{
  "encoder_arch": "vit",
  "model": "image captioner",
  "dataset": "drawn branching plants",
  "train_examples": 72500,
  "image_size": 64,
  "crop_scale_min": 0.8,
  "horizontal_flip": false,
  "color_jitter": 0.1,
  "cutout": 0.4,
  "tokenizer": "word",
  "vocab_size": 26,
  "encoder_norm": "layernorm",
  "encoder_norm_position": "pre",
  "encoder_activation": "relu",
  "encoder_mlp_ratio": 2,
  "encoder_head_dim": 32,
  "encoder_fused_qkv": false,
  "encoder_bias": "all",
  "encoder_qk_norm": false,
  "encoder_layer_scale_init": 0.01,
  "encoder_parallel_block": false,
  "encoder_inner_norm": false,
  "encoder_moe": "top_k",
  "encoder_num_experts": 8,
  "encoder_moe_every": 2,
  "encoder_expert_mlp_ratio": 0.25,
  "encoder_experts_per_token": 2,
  "encoder_shared_expert": false,
  "encoder_patch_size": [4, 4],
  "encoder_conv_stem": false,
  "encoder_layers": 8,
  "encoder_width": 160,
  "encoder_positions": "learned",
  "fusion": "cross_attention",
  "decoder_width": 320,
  "decoder_layers": 12,
  "decoder_norm": "rmsnorm",
  "decoder_norm_position": "pre",
  "decoder_activation": "quick_gelu",
  "decoder_mlp_ratio": 2,
  "decoder_head_dim": 64,
  "decoder_fused_qkv": false,
  "decoder_bias": "all",
  "decoder_qk_norm": false,
  "decoder_parallel_block": false,
  "decoder_inner_norm": false,
  "decoder_positions": "sincos",
  "decoder_cross_attention_every": 2,
  "decoder_tie_embeddings": true,
  "residual_init": "zero_last",
  "optimizer": "soap",
  "beta2": 0.95,
  "learning_rate": 0.0012,
  "beta1": 0.95,
  "shampoo_beta": 0.95,
  "eps": 1e-08,
  "precondition_frequency": 25,
  "max_precond_dim": 1536,
  "one_sided": false,
  "adamw_lr_other_params": 0.0013,
  "max_steps": 4200,
  "batch_size": 64,
  "epochs": 3.7,
  "lr_schedule": "cosine",
  "final_lr_fraction": 0.01,
  "warmup_steps": 420,
  "weight_decay": 0.3,
  "adamw_weight_decay_other_params": 0.05
}
Rows from block 2 of the text decoder, named by matrix and row number. Each number is 500 + 50 x the weight over its row's rms, rounded and kept within 0 to 999. All counts start at 0. Numbers have three digits each. After the name is the row's rms in percent of the matrix's.
# proj: attention output (decoder.blocks.2.attn.proj.weight, 320x320), inputs 160-319
proj.265 098:454528528501490405543525493590499579528517516487570512547421522568611472458561595454536464496511450489505504522467532547449458526594397558475495512516509473557554517427480534439535509451568436522479493500567484525476511508465562529492382446431581505550551479486482509496481450548501505508520507488433395451402547489494501515484517483478426464525462495495592539430571507605428462462541491520567449509514435434538533574450558461472431405483543511533542576563522330619560532509508511
proj.266 108:486397555467574403452507531501535461422669511461490548524551433471482456505528454605494504549470437409477547502470441519452395556523510543541404463547517595446427529497480417474497455470498465492528418483571582521452529606556458469496617506553553516538493504497496469553450416584541407511428552530513462490499572473484547583460452471444572518479522505460492517486538494484483474476480525501436458476443534554487539436517561484427465505455485575512441523528457543535536574426599537
proj.267 106:546531573492562508494494505521488496415484291507501557509468544452366544438545559419464516547442595487477474464436401483434485528473521466546553477374417497454483553495550483536494550438411576447528446478499550477439545472457458515589546479559504508500511387515555536470635480447441465556459524491492561413488546587487413491435468417427432591494428480566413509493465399537587497515437470490540446473447527502551546475613484443502488499482460527475452523459547582509535439474405441
proj.268 100:460539509528610445475497424546492487517548517519439525545461478644508527392440504434548525474553435447352595429476523535495518527532507550500494487469452539502583522513473552494481465514423604498478560463545506496514540546490479564403507481560570509447461479491517419475411505566433473397417512446500483413538583482508423398469568481568498523503498529492603551507517536478573463600445510502551435415527474524495459481534489488425613398559555532470551550527564467434471600566479551
proj.269 106:459422567425543608459443477528419450421536543456502456483537552379498456524504531439422442502495591448518465504543541464436498525474447412551560617540527503473459391504524480491481417508413465578505473519512512442482386453469506463501544526489564542519558467438501411431429470595463398482472576470443475466443524518410493581491520572427376489496383468480425506448536441553430492464521500559502488490468489468528436555486513447400516464354463522533518547560544433485491456567428478
proj.270 098:487485462501562460572491473487419473545415604520530420461521548433546594470472426496441567549380450485501452503475573503490455523462497515598436426478501486494513530506545558457516496573401498527459484484480502460544495471479411427390524380617485415534419626447461516543493523545492440464501543449549486423560568422506461448473411491499514492569484535435455506566558547436527467473438446454436498521494519492487495440543517481517532508514582479490429561561461478541560529489473532
proj.271 096:421507474432549597453555524416489417528552502448475511456504489546497542508506461558510488496477503510513578496545407515515507492540500566538454476499496525535469539476553416543575424529517516493543542528472461520461525531526560541492623496554471537513485380479549612519503463519423502561468514491514475570524393369420473539562505505536491406546449443486438530453505481426402503473528413503523544482468517506489521483510593533480434501474541414431441387453484493451346496429528434
proj.272 102:466459512528450405482480468517556478522421590491524404533446540506476607509495398483531575468522427505507527462573425547542513506535575560477507529468560492537528507464493583488546565471513411503522449524437564435495442514494462565443482506501471536511399454434415474453574532481555441486515527491480486436457469493547501506502461498408581550533478523520450499508430394584569453505385513466588616506500535555540522526369571511513571429609391555517543431533443499428508408499575537
proj.273 107:608495582519483504548488510475447517496465499503546439577462507589446532441513484463509497474380508476537448531423470456605520476534524540520592437356513558448545374435540484434563490449593492430489467519439487530516493549486484478558483480482426475467502528481499456513595571303582518477481459483566419470456504568443558459566528518478465469536473583396483441587504514512492550567506454420386485439571368425524487495514544540542509512543521453508473477551498546541592585435468504
proj.274 098:511570592519439470620564476603432400466483509503585500527377536542436400437502485500546518484461519483550536495549493549388508449415558454406534513471535530465513595536528561468431489512464511495467551496482572470497491457530512497473497461522494481512433637494483517508524516521444478544519530536471549557571518479486515505543463496465487538495545558522517529481501564467528438395425578571528505562458554474482506516485519455505474483388533484497557483485530446462451475599504450
proj.275 093:541551477409519546509467523493516495547541450503455495518499581441480423547552588480498529489494457508480547568482595538473493490513530551495502539479480482571448512452412430510474530341518536465494533467483494566518458543456559456490544521472463403502455371432484466394508435521429446556523552580469526478515609407457467516477451465480435497526453485538447555484443451525524474600478529508534407444531487532580564498503433440489521533549506445464485500441493518443506365545503477
proj.276 105:468478520508484484421551557544498569448612571379524388553498486515519536517458406468489588388514456498488519468475537556522542549416472442431495498480505522532486536470488469485457448571590512544457552487554491465527472442583432469487439468504486522530552493500463487399480500585474459467519482456563471422442515520453511536438493502516528483489464526506470513512528471550429584471602590490454477473511458534576410464448400426514456502420450529509475404533478493426521504573577462
proj.277 093:444480502472452528477550373553609469504515438467492494449450474522462543480500502596512506434541481436468514528517514484564524504537481616456455519517551517496424453559403548448391400528478584518511451521589451523512439514599534543537559576412536409507457533424536528559428393525503462476469469372487650542495523579520485526505477493482512506456519533456511523499595543398524438505484501490546516455567499505462440528541424568504500417473475518441457490363467578582426435461499527